config = dict(
    model='class-conditioned image flow-matching model',
    dataset='dashed paths with two dots that lie on the same path or on different ones',
    train_examples=147500,
    image_size=48,
    horizontal_flip=True,
    conditioning='class',
    arch='dit',
    objective='flow_matching',
    cond_dim=192,
    targets=['dots'],
    num_classes=2,
    cond_dropout=0.2,
    logit_normal_time=True,
    norm='layernorm',
    activation='gelu',
    mlp_ratio=4,
    head_dim=64,
    fused_qkv=True,
    qk_norm=False,
    dropout=0.1,
    inner_norm=False,
    moe='top_k',
    num_experts=32,
    moe_every=2,
    expert_mlp_ratio=0.5,
    experts_per_token=2,
    shared_expert=True,
    patch_size=[8, 8],
    layers=12,
    width=128,
    positions='learned',
    optimizer='soap',
    beta2=0.99,
    lr=0.0023,
    beta1=0.95,
    shampoo_beta=0.99,
    eps=1e-08,
    precondition_frequency=16,
    max_precond_dim=1024,
    one_sided=False,
    adamw_lr_other_params=0.0017,
    grad_clip=0.5,
    magnitude_pruning=0.7,
    steps=12300,
    batch_size=256,
    epochs=21.3,
    lr_schedule='poly',
    final_lr_fraction=0,
    warmup_steps=610,
    weight_decay=0.1,
    adamw_weight_decay_other_params=0.01,
)
Rows from block 7 of a small class-conditioned image flow-matching model, named by matrix and row number. Rows with one number within an expert belong to one neuron, the router's apart. Each number is 128 + 32 x the weight over its row's rms, rounded and kept within 0 to 255. All counts start at 0. Numbers have three digits each. After the name is the row's rms in percent of the matrix's.
After each expert's rows are labels from the 100 images, of 14848 (inputs lightly noised), where the router gives the expert most weight on average: "strongest on" is what is common among them. Only what is clearly more common there than usual is listed. The data: dashed paths with two dots that lie on the same path or on different ones. In brackets: how many of the 100.
# router: router (model.blocks.7.mlp.router.weight, 32x128, trained with AdamW), inputs 0-63
# up: expert up (model.blocks.7.mlp.up, 32x64x128), inputs 0-63
# down: expert down (model.blocks.7.mlp.down, 32x128x64, transposed), outputs 0-63

# expert 24
router.24 115:127198109091135092063096060130123053137146163153145106125126185084183128121127170152080078198106103149116130203140109158136180118120160160171095129137173065142161117124130111102103126124178120
up.0 099:179063092128091062074128128128128075081128173128084128086128128128128128128223128128061179128128128092128128128128072128128128128128128209096099128128128186128128128128128128128128087128128128
down.0 094:128160128128128128194128128164128087128128128128128128128128128128252152128035128128128128128128128153128170054128128085128155128187074067212064128128128128128128128128128128128128128128128128
up.1 107:128097081197128075128160128128128091128128128128205156128128043128110042081128128128128128128128128128128128062128128128128128128128128128078128219128128128128163067128073172128128128128128128
down.1 090:128158128128128128128128128128128128128175128128128128231074128128128128184192128128128128128181128128128128207128128174128087128128128128006128158128073128128128128064128128077102128178128128
up.2 103:128204128128097128128081128128128019128080128163128128128176160128128167128181128066128128205128045083128128128128128128128128128182202128090128128182128058096169128128128128086128128128128128
down.2 111:128128168128128088245128128128128189128128128128128177176128090128158128168099128128128208128128128174128128128128128128128174128194128128128128128128128128128077147089170095094194128128083128
up.3 110:128128128167064128128128109128128011128061128128128128128128128128128128128128032128181128128128078128128128128128050128182189128128209195077077069128128083128169049102128128128182128128128056
down.3 072:128128128128128128128194128128128128128128191128171238128128128072128128088189051128128190128128128128128128193128128128128128128168128180085035128128165128128128128128128128128128182128128128
up.4 115:128128090128128077128128128128168078128128128128181128128128025128079128052128168061076128166128095076128128128128056164128083092095128128103128128128169128128128128090128083128089128128171128
down.4 076:128169088200128128082128128024128128128128128128128128030164183128128128034068128128128128128128128128128128128128066128174128168128128128128128128128128128128128072128128221047128128128097128
strongest on: many distractors (81)

# expert 30
router.30 110:095130122145107115067190070142150102181124171092164134126109118164096112128158192135084117120112137180110184137070142084150167057125147152122113140094138064122118120133199136091113130081135099
up.2 104:128128128128128221043128128128128128128079223128084072128128083128108175128209128128128225128128092128128128178159128128128128128128128128088128128128166128128080066079128128128128128128128128
down.2 094:128074088128128128128128128128128128128128106200128176128204219128159164128128128128128128128128128103128090128128128063128168128128082128128128128088077075128161128128176190128128158128128051
up.3 111:128128128128056070128064065077128128177128128128054128091059128090128128128128128192067128077128175128070128128128128059171190128128128128219178128081128128128128079128128173062163068071128128
down.3 076:128128128128202128128128043230128128128128128128088128128128128128128128128128128191039218128128128193128128128128162128128173128128128128066128128170128128186094175128071084128128128199128128
up.4 087:076128128178052128128128128128128128168128128128069128128128188128128128128227128128040091048198128189128128128128128128128128100128128128128128128128128128128090073128128128128128128128128128
down.4 086:128128128167128178128128095128128128009128128128128128128128128088128128128128128198071128128128128128128191128128128128128128128128128128048128128128089090128185128128128128197183200154128128
up.5 066:218128128128197128068128128128051128128128128128128128128128128128128128128128128128128128128128128128057162128128128128069128086128079128128059128128128128064128203128128058128128213128128128
down.5 067:174128128128128128034128128128128128220000128128128128128128128128128128128128128128200128128197223128128128128128043128128128128128128182128128128128128128128128094128128197128128128128128128
up.6 083:128180128128128128128128128096128184128181128128128128081128128128128128128128128185128128128128128079128128193128128128128128128128128185128128093128128128128128128128085128128128128084128128
down.6 064:128128128128094128128128128128000128128081128128178128193128128128128128062128128168128128128128128128128128128249128128128128128128128128128128128128128202128128061128128128128128128128128128
strongest on: many distractors (86)

# expert 12
router.12 082:149102152094074136220105114170115101111058106128122177134143133157108129170102171107137188101191138170146157104133101145181060054161092118075121119212121149113131111113123134178163134153104098
up.0 083:128128178128128128128200128128128128128128128128073128128128128128128128128128202057128128128128128128152128077128188109128128128182128188046128128112128128128128128128128128128156128128128208
down.0 087:128128176128128128128003128128177128128190128207128128188128128128166128128128128128128128128128128128128021091128074128128128128128128128128076128128128168128128128128128128170128128128128170
up.1 116:049103128109128128128199128186087058085097128128128087128079210128128128128128128078128128128128128128128073128128071128128168047128054196128128135064128128128164026128128128024128128128089128
down.1 093:128176128128128128128128128128128128128128128128128069063128094128128128128128168128128136128128063128128128128028128167128128152128128128166128073128128128128128172060128163128128085206078162
up.2 099:128128128128128128128128128128245031128108128128128128196102128083128128128128128207128128128128128128128128093128128128024128231196128166128128128128073128128061128128128128128128128128128128
down.2 092:128210128128128178128066128073087128046128199128128162128128128128128062128128128128200128128128128182161128128128128077109128128128232128128179128079068128128128128128128156128064128128172128
up.3 108:128158128128128196128197035128128128128155128128128128128128176128128128128128197060090172128069193128128128128128128097128128128128128128128128128174128128128104128128128128080128177128079166
down.3 110:128128096128128159128128036128128128128145128128128128098128081128128128128128055128071069128201128128128128158082128128178185128128128128128080128128193128128159128071128128208128214098128128
up.4 096:128128128128165128175128078128062195166128128128128051128128214128128086196128128128128128080128101201179128162128158128128128092128128077128128096128178128174128128128128128128128128147128128
down.4 102:165123128128128090042128086128197199128128085128088128128128074128113128189086128128128128128128182128128075111128128128128196128178128128128099128128128042128128198128128128180128128128128128
strongest on: short paths (83)

# expert 18
router.18 083:169154144119103142144096123168105139116173161107071173149156120067132138138119140130093140113193168152109134131165115132091113065132072102203172138186095158080148125123125137101161088182196104
up.0 093:128128189128128074128128128128128128128185128128128128066167128128128128181128078128076128128128128166128128128128200192128128072128128128178128128175211128128128205128128128128128128128128084
down.0 067:128128128128235128128128208128128093128128128128128128128128128128128209128128128128074167128128128128079128128128128128128128128128128128128128191128144128128056128128128128128207157128128128
up.1 066:128128128080128128176128128128128128128128128128128128193128185128128128181128128128128128083128128128128193084128128216128150128128128128092128128241128081128128128128128128128128128204128015
down.1 083:128128128128128128172128128148128128128099128128077128185128081076174128128076128128128128128128128128128128128128164216063128090128128128128128186128076128081128128128128128128128128128128128
up.2 071:128128128128176128128128128078080200128128128128128128128225128107128128128128052128128128128128060128128222128128067128128128128128128057185128128128128040128089128128128128128128085128128128
down.2 115:168064079128128128128128128128205128128128128128128128128128128128181128128128128128103128128128088128171128128128128128128178078128128128156128096128128128151128128128128112128128194128085128
up.3 091:128128191128128190128128128128128176128128094128128009128128090128171128086128128128128069128098063080128128074128128084128054155128128128064128128099128128128128128128128153128128128060128128
down.3 088:128128190128083128092128128128128128128128101196128128157128128128128128128225128203128128128185128128203038128088150128185128128128128215128128128060128128128128128088128128128128209191128083
up.4 125:128128169128035128128061128128128148128128128128094172128199128128128128128128078128155180164195094128181065128201128195128128128144067183128176203128128128070128128128056059128153128213167128
down.4 099:128147128064128128090128128175128128128128128128128128128128080128224128075128128128128128128128128169128128166128128128128128128200128128128128128128175076128095194128058128128224128151128128
strongest on: short paths (64)

# expert 8
router.8 106:182098106149060180181102081142139121106125106150139158120144143134170096159157171109150172096185146132135164103125154141181181050127108129101180136151162140110157089120055143096206119149166133
up.2 074:128128128128128128128128169128042128166128128083128074072128128068128128103128128128075128128128036175128128202084128128128128078128128000200128128128128128166204128128128128128128128128128128
down.2 092:128128128128128128128128207128163192128128128183128098128128128168087128128128128064128192128128128128086128128128128128060128153128128128128128052128128128128064128128128128051219169128128128
up.3 118:128082128084174128128128025128128128128128128128179128128128128128149145128128086128128128128102164128128058128109128128128176173128128128177075128128181128097103160128201128033058128176128222
down.3 099:128064128128128183128128192128128128128128128128128128128128183128175128128128128128128128128072128128128128128091128128101074152128128128180128172128128180089128128201089128023208128128128245
up.4 105:128095128180128183183128128170128128128128128128167067128093128187086128128128128128128128093128171163128180128049163128128197103128128128128128128128069171128128128090195100128128128128128053
down.4 099:128206128174128211128128128091183204082128128128128208128128128128128087190128128128128128128128128184172128128065128128128207182128167128081128128098128128128128128128128128171175079128128175
up.5 091:128128074128128128128182128128128070128128128128128128128047128128128128128128128128128128128128128128186128128128202068128045128073059128128128128128149211128128128128056128128128128128128128
down.5 084:073068128128128128128163128128146163128128128128110128128128128128128071166128064087128128128128128097128128128128128128128128128128128128022128128128128128128128128128128128066080128128128128
up.6 122:128128128186154216220050128128128128128081096075103195128128073128058128105128099128167191128198128128128128128128075128128128128128065210082128128128097128128128128055128199128128094128097128
down.6 110:128128103185193128033094128183128128128128159100128128128128128128128128128183128128147043128128128128157128128128128128128128128085176128181213182080128128128104128157079089128128128128172198
strongest on: short paths (82)

# expert 17
router.17 067:133091141080057139210110142170118102120138118133159165125186087139145159178128160097116163100164142132089142107095122136154111064140062093155145113190114179091113128090160137143191132160144068
up.0 013:128128052128128128128128128128128128128128128128128128128128128128128128128128128128128128128128000128128225128128128128128128128128128128128128128128128128128128128128128128128128128128000128
down.0 070:128128078128128128165128128128128128128176128128220128128128128208128204174128128128000160128128128128128128128128128128128128128128128128128128128128139079128128128128128128128218195128128128
up.1 118:128128128128086128128075128128128128128128128165128198128128174128128128208128128128128128128128128128128180128128128182128128128128016202128193081128128128128187062128050048128163128128177128
down.1 112:128128128128128070128089128080128128054128128128128128128128188128128128128128128164128128166095128128128165100128128128099128128128128069128188128128174177128097225128058220080128185074128128
up.2 121:128090181128055103128092128128128152128128128143128128091207128128128128072075128128128167128128128128073054128165128128128128170128128128128128176128128157128088177178128128128086128172128128
down.2 112:128128217128128128128128031147128128128207128075128156128128128128128128053192183128128128128099083094128128128128128128128128128128128128097128128128128128128128063128199128128128128128128128
up.3 128:174177190076070128156163105128093105128128086183128158178128160128172128194184128128128128128128128160128223114073128189128128128128169128156128103128088192128128128218199092128128128128128128
down.3 111:081128159128161128148128059128128128128128085188128128051128128228076072229060166191128128128083200128128182064128128128128128128128176179128128128099091128128152105128128128128078181128128128
up.4 068:128128128128128128128128128128128128128169164128199128128128128128128094128128128128087128128128128199128128128128128128128205128128255038100182128128128128128128128060128128128161128128128128
down.4 080:128128175128128128128128128128128128061128128128128128128128128198128128128128128128033224188128128134128128128036179128128128097128128128128228128128182128128151128128128128172021128128128128
strongest on: short paths (90)

# expert 14
router.14 079:174054108108069203193108141125159097112129106126123158119141119169127114204147172119125161078133149167108166132082141115121101062143113109097175119171094185099113070118094112119180090131164089
up.0 083:128207128128128067128128128128194128128128055128089172196128128069128128128097128128073073128128221128128053128128128128167128232128182193128128128128128128128128161128128128128128128090060079
down.0 074:128128128128128128128128022193128017082088128128128128071128174128128128128128128128128128128128128128128128203128128128194128128128239128092128199128128128128128128128061128128128128128083210
up.1 111:128128128128061128128128128128128128128056128128162128128128128128128079128128128128033128128167165185103211078128128128176128039128128092163128128128095128102178128109128128069128108079128081
down.1 113:128128128128245128128128096128128128128128078128128167128175128128128128128128159128074128097128128192128128128128128128090168128128128167128163128128128185128072128128128082192128128128128128
up.2 088:128170128128128128128128128128128128128098128128128058128128206038128163128128128128069128128019067128128128128128128128128128128128217128220128128051128128128128128128128128128128128128128084
down.2 128:128128182128153128128128128082128128128128128025128128128128163128128194128128128182216128128128128099128128067128128128128128080179074128128154128128174128128128168128175128168128128128128128
up.3 151:128128128128061128221128070128128128128128047128095128128128128128128128170068128077128128128128128073128080128153092128128092128128128128076176098128128111128128128160089109128128128128100196
down.3 120:152170128128187128070128128128128128128128014128128168128128128101163128157128128097171128128128168081128073128128128128128128128128128128202150128128128090128094128128174161128071128128092024
up.4 111:080073128169128072097152128128128128128128076064128128100128222128128128128091128128128087103073162128128128037080103077128128128128128070106128128128128128128128058128128128128083128128128128
down.4 113:128068187128058128128128128128128128204156128128168128106128128128159074128128098128161128128128060128128128128128128089128128128070153128128128128099128128097128128128128128128093128128185128
strongest on: short paths (88)

# expert 31
router.31 088:109073167092074149158100118147123119098144179116126178183147124166107114152155177096160161086205119114154111145099160137145085040146099121145156117147106120149091108123121161089157132175132076
up.0 087:128128128128187128179128128128128128128128128128128049128128128044128128072037128128128128128082128128128128128201128128018128224128195128128157128182128082128128128128128182128128128128128128
down.0 113:128106098128038196128128128128128166128128128128128128128128128128208128082128128128128128220128128128128128128128128186128085128128161128095128147202128128128128128128094104054045128128128128
up.1 130:128128128128128128040128128128078128100128128128128128201094174128128128161166145080128128128128160128128150128128128128128128085100128128169094149102128115210064041128128128148128128128128128
down.1 128:128170090128128084212128201087128128154128128070128128128128128128128128128102169180128128128083128189128176107099128128128128167116128167169128128145128128128128172128162142128072128128090150
up.2 116:151128128128128128128128128128128185128128128128128128128128083029128157128128128157128128128128075062128035199201128077159128163128128080217128077128106156088154128115128128128128128128084128
down.2 125:086128128128128078161128128104128128183208153128128128128103128204191069128205128128128128128128128128128128128128128128102128128128066128090128080088109255196128118128058128128172128128128128
up.3 113:128128128128067128128128210128128128109061128128081128128051225128128128128128128178128128157128128128128195128128128155176128128128128128128128168128128078128184062169128128128128081128080098
down.3 100:093124086128098128128128128041182128128083048128128128128128128241128128128128128128128048031128184128086128128128128128089128160128128128128128049181128128182128128128128128159128128128128153
up.4 104:128128128149128169101147128128128128128128185128128128128065128128024128128128128084128128128128044171128128128128128128128128100182178091088128092128128071128128128128128128128072128128128142
down.4 134:102128143128128098083128128147128104189128128062128072128128128166128177128128128128083128096088095128151191195104128133056128128128061150128128080128128128128128128128128128128188128069128095
strongest on: short paths (75)

# expert 2
router.2 102:157145159157160166092167141159094159184137145135074063109168173130193085122126119138123137140147121130140060108149128124147149193143160131160117077155070103128127165119066182147102141108091130
up.2 088:189128128128128128128128128069128128128128080128128128128128128128128128128164128128128128066128128128128175048189128128229128128188086128128128058087128128163088128099128128104200128128128176
down.2 138:070128128148128070128128128178128128128128128096128128156083128128128128128128128128128128094157128165128219174128128198128190128128128128128065128108128128128217187128128128128158177128128128
up.3 087:213128128128128175199128180089128076040128128128182128128128128128128128128128128128128190128128061128128128061128128175128128198128181128128128128128128128128128128128229128228061128128128128
down.3 085:095128128128128188128128204128128128171168128174128128128128128128086128128128128053128092071128128128128128128128128128128031128128128128161207128128128128059128128065128128069128078093128044
up.4 089:128171128190084128128072083063128128128128128128128128128128067167128172128128128077128067060128128128128128087070128128128069057128086160054128199128128049128128090128128180158077128072128095
down.4 113:128128128128128128171204159075128183128128128128100128182128073128128128128199128128177128071128128128128128163128128176059128076128128128128128128128084182128169128128015128128128128128128128
up.5 089:065128128128128128208128128065128186128128061128128128128176161128128128128101217128079128128062192173128047128128128128128128128128082128128128109128128088096212128065087128128128058128128128
down.5 084:128128158213176128128172186128158199128128128128128128094190054128128128128128128128128128128128128095128128128128128128128128128128128128128128128128128128246128128128128128128151128128093128
up.6 087:128182128179128128128128128181128056169128128128093128128128128128128128128128043128128191227128087128205128193128166128128174075128128128074128128090081128128246128066128128128168128128222128
down.6 106:128128145089128074128128128128073092128128166128128128163074128077128128128128128128191074128128128128128128128128128128128098073128128128128088128128128128128211096128197174128128128071128128
strongest on: many distractors (79)

# expert 26
router.26 097:151060111101104176183139133102140138098081081124136156162171136117159105185174096128145113083206118120129163131082139126140109033149089109090134117111101108103127072114101160113192127173121085
up.0 119:128205128128128128163057092074061128064128128128128128098128159128164043128174128148106189102211223106176128190128213128128094128081128128128128128128188111159128128084128128156128128128128070
down.0 088:110067128128128128128172080185233128128128128128063128128128128128128181128128079128054075083128128128128128128128128055128128128162128128084128128128128073128128128128061128128128128128128166
up.1 127:179128128167014128128128065128154128128159102128172128128128128128128128128128128050099173128128183057128128166078128128128128072128128181104039128152128128128096128128128128060158128128128128
down.1 111:102183128128128190082165128128128079093128072128161128128128128059128128128076128128128090128128105089128086128078082128128128128128049128171099128128225128128128128178128128210128128152128083
up.2 121:128128128128070128181128074070128171128128045092128128128128111128151151128176128072200184084221128128128038081128152128128128128101128128128128128128128082128091147086111163128097128128080003
down.2 116:128128072128128128128128128157128128128128172128128071191128061051128155128169128128128128128215190128128082190214128128181099058128077128109128128128162222128128128128128082128128128168128128
up.3 108:128109128128128128128128159128192167128128128128128128113128128128190128071128128150211176128156128128128128094158128080128083128089047128128179128128128128106128128128128128128090098128128128
down.3 127:119128128128128153150071128128128177182201190128128094174128128128172128128128128128128047128128128128128128128177128128128085128128210128063128128128090128193128128128128128086128176128128128
up.4 087:128175190067128128128128128128058128128128128184048091128128128187128128193128128071128128031168128128128128128128128169128128175163092128128159128128128128128056128103128128191184128191128128
down.4 083:169128128128128078128128128163167128128128128164128205131128087128128096128178128128128128128128128128128128128128098128128205128128128128074089128128128128128128128128128128128158128128128047
strongest on: short paths (86)

# expert 0
router.0 113:140125130150177152122106047132136115135198141137144099108137115189127109101116128117121055130158142127126113159148130124120189029090183162155098187132132073160154199121198123125175147112138123
up.0 080:198128043128128128128128128128128186128128128128128128198233128128177128128128128128128128128128076128085128128181128128128038128128053128128128128128128128128128128128040052128128166128128128
down.0 068:128128128128017128128128128128128128128128128128128229128128128049128128190128128128128128128128128128198128128128128128128128128128027128064128128128128053189128128128128128128128128128128128
up.1 116:128180190071128128060128081087128128128093128085090093128128128128192084128128128128128178128128128128177128128128128095128128169128128128128189093165128071128128076128128177128128180180073128
down.1 103:128044095128166128128128176102128128128128128128128128074128128098128128082096035128128128128128128128174076128128128128128128075128083128182179128047128128128036155128219076128162128092128128
up.2 120:128128128079128082084128128177074158128055175128077128128128128063152190184128159128128128099128128128128128128168128128128128128128077077185128031128128128128180128128128128210128128128128128
down.2 130:128128128128128128128128098164128128128128128181208128153128195128128128067089128199172070128056086128128128128128128128128128128128128128058128058128192128128153128128128128128128205057128128
up.3 078:128045128192128128128128128128128198128178161128128128128049032211128128128128128128128128128128128128084128166128128128128219000128128128128128215128128071128128128128128128128128213128128128
down.3 042:128128128128128128128128128128128128128128128128128128128128128044128128128128128128128128128128128128128128128128128128052128128128195128128128193212128128216128128128128128128128203128128128
up.4 084:128159128094128128128128128030128173128128128128128128128128064128128128128088128128128128128128047128207128128128128128128128194128128128128128128128128128128170128128128128219128237128041128
down.4 114:188128128128128128128128213128158128096128128128128128191128128128128128180128128128128099083186128128128089104128200066128128091128128128128128128128058128172022128155128128128162109128162128
strongest on: many distractors (84)

# expert 22
router.22 101:141108089091139111158098101129105132142153159142122127070108113171132101160146155152086138087088169152076134137123124154123141091140112124154152124152086131091151079108073121118255126134179078
up.0 070:128128128128128128128128029128128076128128128128128128128172067128128128128223128128128128128128128128181128128128128128128128128128061128128128041128128128128128128128128128128172128128128049
down.0 078:128128032162128216128128128128128128128128128128128128046128217128128031050067128162128128128128084128128128128128128128128128128128190128088128128128128128215128208128128128128128128077128073
up.1 078:128128128128033128128128128027128128128128128128128073128128128128167128128128128128128128128128053128223128128128128128128128128040128128128128191083204128086128033080128128165128070128128128
down.1 086:128128128128052128128128128128128128128128020128128128128105128128128128103128128128128128128063128128032186128128128195128179128128128128128128128128128172128128128128128128128128128128074128
up.2 108:158070128128077170128128169128128150070128128128156128128128128203070128090188128128128190128128128128128128070181128128128080128128128128128128128128128128128128128128128128128128128128128128
down.2 085:128128128128128040216168128102128128128128128085128210128128128085128128175223128128128128128216128128128128128128128128069190160128128128004128128128065156128128128162128128128128128174128128
up.3 107:128155128212081128128128128128128128128128128128202128128158128128128128128128128163128128128161082164128128128054171128128172073128128208128128128128128036128128128072033128128128128128128128
down.3 113:094230128128186162128128064219128128128128174128185128128128142088128128128128128085128078128104128073128128128128128128128024082128128105128128128128128128063207128128189128128061181096128128
up.4 058:128128069128128128045067128128128128128128199075128128199128128128128128128128128128128128128246128128128128128162128128128128128128128128128128128128128174128128128128128128128128128128128128
down.4 081:128054128128128128128128034087128128128128064128128128165128128128128128168128128202176060128096055128078128128128128059128128128195055128048128128128128128128128071069128170128128070128128128
strongest on: short paths (69)

# expert 6
router.6 086:121083128081041140208103155131130116089105124131110177164163166157104136211121187105127185100173110125101124110087125127166107063167113125127144116120121148107146100090105116172198079141147094
up.0 047:128128128128128096128128087128128128058128128128128128128128241128128128128128017128128128128128040128002128128128128128128128128128251128128128128128128128128128128128128128128128194128128128
down.0 102:163128128128128002128128128128128128114128128128128249128195128128128128067076212128128128056128128128128228128128128128128178128128128046128128128128128177191128152128128092128107041128128128
up.1 101:128128086095128128128064128067128128128128184128107194065128128169128128197128128172128165128156128128128224128128128128128189128128128058128190128128128074128128061075128128156128128128175128
down.1 081:066128078128128128128128166187128128128067128128162128211128128128104192128175128128128128182057195128128177128128128128128055128128124128034128128181128128128128128128128183128128128128159089
up.2 109:128064128128072128128128086128095128128128128128249169128128109128128128128128096128128100102128128065036128128128128128217128128150128128128128128163097128128160128058128128128128128128128128
down.2 125:128170128128210128128169128151128128162128128128153128078128163096128128128061128128128128070142128128173128128067128149196186128128128128167070128128177080128128082128229128128128128128090128
up.3 100:128128107112092170128092128128128205128128065086091128128076128147128128128128128128101164083128128128205128128128128128128078128089128158185128128179128128128128041128128128218220082128082128
down.3 091:128128084128128049128128177128186128128128171105128172128088049128128079128128128128128128128128068154105128069128128084128104128128111128099128128230128128128128159128128128128128105128128182
up.4 107:128181128128128128128128067128128128128128128081128128128008179128128128128128128128067128128092128128128128128186169099128128200205128128128176128169128128128128080085057128128128128128128212
down.4 105:128128128128128128128128128128064128174128128128194128128060128221196128128128093128072157128128128128156128128128128128128165128128128128128128128053128098128128145128071128178128128150128128
strongest on: short paths (85)

# expert 21
router.21 108:140149130117171169125161070095181106100132113080151169128141112131097175105076177138162098171087129110147073104166142067123113116145170107134102137143149110134101172139119152145113105111161169
up.2 079:128128128128128128128128128128128128128128051052058128128128128055128128128128128128128251128128062128128128089128128079128128128128206128128128128128128128128061128128128128128128128128128203
down.2 065:128128128128128188128128128128128128101128078128128128128128208128128128128128128128128128128128128128128054128128128235128128128128128055045128128255197128128128193128128065128128128128188128
up.3 137:079128158128128091037168128128162128128128128057156128128192128128128128128174170128128128156094087175128159100095103128128103091128170095084100128128128105128128128128171064128128106067128128
down.3 128:199158128128104082128153128096069170069128128128156128128155128128128085128128055128179169153128173214082128128071128128128128153128074162167128128102128128084128078092187162128128084128128100
up.4 114:128128165128097128128180128128164128128128128065128128128128100128128080128128128128057093128065128078065128080128157041128128128128128128128128128064128081070128128128128128128128079044128207
down.4 070:051128128044128128128128128128128128128128128128128128128128032128128128128128128094077128128128128128128128128128204164128128128128128128128128128181128128128128128128128128077128128165128128
up.5 063:176128128128128128128128128128128128128183187128128128020128128072128172020128128128058128075128128128072061128128128128128128186128128128128128128128128128046016128128128128128171128128128172
down.5 097:128197128128128128128128128128105128128094128128159128128128128128128128128128128128209194171128128128128021128201128128128128074128128128171128166172128158128128075128128128128094128083128128
up.6 080:128170128128128128067128128128128128128128206084128178128160128073128128091128128128070128128128128128128128128128128128128128166060128175075128128128188128128128104128128128128128128008128184
down.6 085:128128162128128128227128128128128063128128041128128128128173128128128128076128248128089128128128067027128128128128128128128128128197128128128128128172128091128128128128128185054193128128079128
strongest on: many distractors (77)

# expert 27
router.27 096:177089147097087154191132108130136121071198125158102172132160125087146134179160138123171172093142169115116182077121142161143123061132078103148194109156132185115120138103106127148210130146149091
up.2 130:128160128205128191128128087110062128070128128128128128128128170128199092169128128128128128128128103128104128128128128075128169194128128179063128128223150102095055128084011128128128147179108128
down.2 121:128078128128061128128128128182190160128128128128128128128128128128128148128100128128183128128128165100128128128178128128128158067128128128233111128128128128128176128128030083104092128128128128
up.3 104:128212059081073128128128080128157128128128066128128128128128128052128128091128128128179128075236190128128128128128204044128128128077128065128128149098128163128064181184128128193128128128128128
down.3 094:128128128128215128128189011128128128128128128128128128128128128128128074128128076047178091128128128128128128128203128128128160166128160128128128128128158174128192062128128128128065128092128080
up.4 131:128128128085128128128056128128128172088128128128075128128128128071187128128128128202056171128128103128128097128128128091128128195128128128128128128128128128128128040128073187128128162169128196
down.4 125:128160097128165128128075128128128186184105128128128128128128128160128090128090167181071128128107165100128128074128128128128176085128128128128128128128211128128128128159128105128128142050128128
up.5 100:080063128128189128128128128128182128128063052060128128128178128078128172128236128171128128128185128128128128128128128128128128214128128072128128128096128128128128128058128128128128128128128088
down.5 094:128128128128128199128128128128128128128195209128099091128128128128173128128128128057128128094080128128128128128128128128128128128160037128128128128128128128128128128128128128174170128128095128
up.6 116:179128128128048225164148161128078128128128031128128146128128128128128128128214179079128175128187128128128160076088147092128128065128128128128128128128128164128128079128056128128235095128128128
down.6 090:051075128128182128128180128128151128098128031128128128128128128128128128128128128128066128128128128128062128128092167088128049128169022128128128128128211220128128183088128128128128167179128128
strongest on: short paths (77)

# expert 13
router.13 087:146051096134111127158061137153110098150141146144138165118172115112112105109107097099139149126206101150104144131151082170151130027137048145114152107122068169086122090115107091117140072178132084
up.0 089:128128128203176128128128128128075128128128128128167128128128128066170128128128128128226128128128061128128128128162047211128175128090084128128173128128070128128128187128128128128128128128128128
down.0 083:128128089080128049128128148128182064220128128128128047128128128128128164128128128128128128128128128128128217128128128128128128128128128128177128128128070128128128128128128128128128128128128128
up.1 043:128128128128128128128128128128128128128045067128249128128128128128057128128128128128128128128128128128128128128128128128220128128128128061128128128128128128128128207128128128128017128128128128
down.1 083:128177068128128128174128128191128128128128084128128163128128103128128076128128128128128128128128128128046128128128081128222128128128154155128081128154128128128128128090128128128128128128128128
up.2 104:128128025175128199128177128128170128180128128128128183128049128128128128128063128164128128128128128128076167073128093082100128128128128187128178128128128053128128065089128128069128128096128128
down.2 125:099128038193128168128152128128128202082128128128128104128088128178159128153174128128128128128128217128178177128090128128168128128128128098128191128128128128170128189156128128128128128161097128
up.3 126:128176128128128077128167207160063128128128128157075128128128175087128190198128128128128128106128081128150128163128128128128128163164128128066128097128055103128173128086128128128128091150128088
down.3 119:128014128094128085128128128128222173128128128128075026128170065157128128160128128128128082128128128128128128128086187073128128078088101128168128128128099128128128158091065128157128128102165128
up.4 123:128128128163128128128147075128100084128128128128128128128128128213128156128128074051128128128057205102108165128128084176128128128193171128050128128176128181128128159128128056128079091128128090
down.4 101:094128128128168179128169128128128128128164128084128128128172128128128128128128128128162128059128079128186128128128128178128096128128128128219057128102128181128128128128128128128091082173128128
strongest on: short paths (87)